config.toml
tokenizer = "char"
init = "kaiming_normal"
nesterov = true
magnitude_pruning = 0.3
Rows from block 5 of a small CTC image transcriber, named by matrix and row number. Rows with one number belong to one channel. Each number is 128 + 24 x the weight over its row's rms, rounded and kept within 0 to 255. All counts start at 0. Numbers have three digits each.
After each channel's rows are labels from the 100 images, of 14976, where the channel reaches its highest value: "peak on" is the class under the peak. Only what is clearly more common there than usual is listed. The data: numbers of one to four digits printed on busy colour backdrops.
# convs1: grouped (14 groups) 3x3 conv (model.blocks.5.convs.1.weight, 112x8x3x3), inputs within the group 0-7, a 3x3 kernel for each
# convs2: expand pointwise conv (model.blocks.5.convs.2.weight, 112x112x1x1, transposed), outputs 0-55

convs1.12:073138137083160128099092124107075083080145130128134100138088106122115128101128120128160128128151073128128140117133136129128128143135137127112090170128126144128097175178068128136116116128123152139128140128135168128124
convs2.12:128165145097128128107166160137111153135098128179115126091128142150166128142147128129135136158091128141128103157128145128128115100127115128128112128157128128134154128124
peak on: digit 3

convs1.101:128140088166128102113150116131177133128101144138113142067118123098128116117110128128128134117136129124159120128151106127203128128128154112128128128126124140140095109115154191091128164128099136116092098199098113128121
convs2.101:114100128110138075114117151157160145103128128151128111172128128149145099093128140107128160090090140114164110128131146079110128148073141099130108128138110111128093123101
peak on: digit 1

convs1.53:143151113100128115133121121192172080172110128185124095143131128109128161121135162095095128134089115168126100128139151128111178120128164141125121124128146101139128135136097160112123128149107128157133168117108124117075
convs2.53:128127093120131088105128106144097087100122118124110120110118154113141169131128154105116082128128083128108128092134170125110118130128197119128150174128123128119115126128
peak on: digit 6

convs1.97:157128114181130091128148159128128128128128128128128128097148140065128128083111128105098128122126128127134128128109095204128102127174147128142147109111177128130186128128140142089141169122128150173128131122162149149130
convs2.97:128111059128176089120139120116128128171104127128128128109128128128128128128092157128128128145128126199125189179171128105093150197133068128104140123137128098118079134124
peak on: digit 5

convs1.80:124106109091128128128128103095128097122139128118128167125156128101166149130110128127101150128116139128138118118147117110122104128128129113112072131123125128163144129090151171126140111224156107108111128073129127185159
convs2.80:106097132161146107167190121124168147153128138218128128122123125105128140106128111111128111124079128128128128128196111145128088170131128128128099128128128125088105128128
peak on: digit 8

convs1.95:128144150128099130166149066124128128123128096123095123105128143117130197149138114124128133176132116090128103115128140067122128162128128132130101147145161153128153128128128123135128112136128115188201128113128159151156
convs2.95:143128115128128078116182128110142095156128111128124170081176109176139093170133128128105179128128128068128139119149111128128132145110105111128128128113128152115110176109
peak on: digit 8

convs1.107:133127135163128104142139128101088067128150116175181133174196139154133130097103128123128128125152130128128128157174086128102137115139144182163092128128128121118143154161085149116128097106138126119139128128128121128128
convs2.107:128127128134110141128176102154128145128128128135128128146128135120128130128068093086101128150128088114105128104127118081122128128102186128097130128143128161173128140122
peak on: digit 4

convs1.92:099117112084082157144167131128174166128128128128102084118128141088080159128194160128100115128128112128165159157129086139128127124113125128154128164167089135128122128116128119128122128133104090146128109164114128151130
convs2.92:140128105128098128190128128126123161132116086071135171134138128128148128128128101097128100107128155128128128129143070128109144092140102128128048105125179128064126160093
peak on: digit 8

convs1.57:161151128129128105163112120127098101121138150128107077105096095110120179129090128152128142122105127128128102093151128128128093128159126077098112196128128116095095149159146101109118128123117166104128097128119180135126
convs2.57:164128103119128110190161128094143128098128112128128078097139087162116081080128124093088092110095129128132144142172123128135128149151158128099128106088128137128087162078
peak on: digit 8

convs1.22:163128128121124126128130128128151100122128128148128123128128156128128175106128128128128141123128143128128136162059072200147102181122131128128089133128128128118123178199131128128093128164182167128129131130122128128113
convs2.22:160128128128160137069127128135141128136128118138074144128120128180128128150141128134076152137149145105128098146128147141128128121117110078160196094095134094128128128128
peak on: digit 4

convs1.23:128170156113128128128121102136128097097128122101093128128129128096101111106117078100128128100128128128118127162143105109128128075128141128095107114150108132152128156175179128078140126074128128188158089103128114128101
convs2.23:124092128128128169170128117125118077128128108113136128096132125101128071116113146136155138105168123128128101159107124128144128128128124131128128128093135136191090084098
peak on: digit 4

convs1.77:145128133102128128101076095141128124139139128122128135104112103128128110138160113050106101153108139118169184119107086128122123155160143126121133101121166128128122128182153128128171115078128134100091157117133128146160
convs2.77:142128136128095174139128115121128126100128105128128085128102178182139153138083169128128108141143145142143132102128131174128110161128128128128128128128109128134105182137
peak on: digit 2

convs1.1:128120128075085129101114102151086128059128092128128128157128128128138152163157109102070110074128121146128186113148100083134128128083128128128138142142118128128122128151128131116128104128128128176101154134128128100128
convs2.1:185128072097156143122145152180136103073128108159128128130130120105101111095128128116128128104128093152177128169128123109163128128126128149128178093125088158154085136128
peak on: digit 1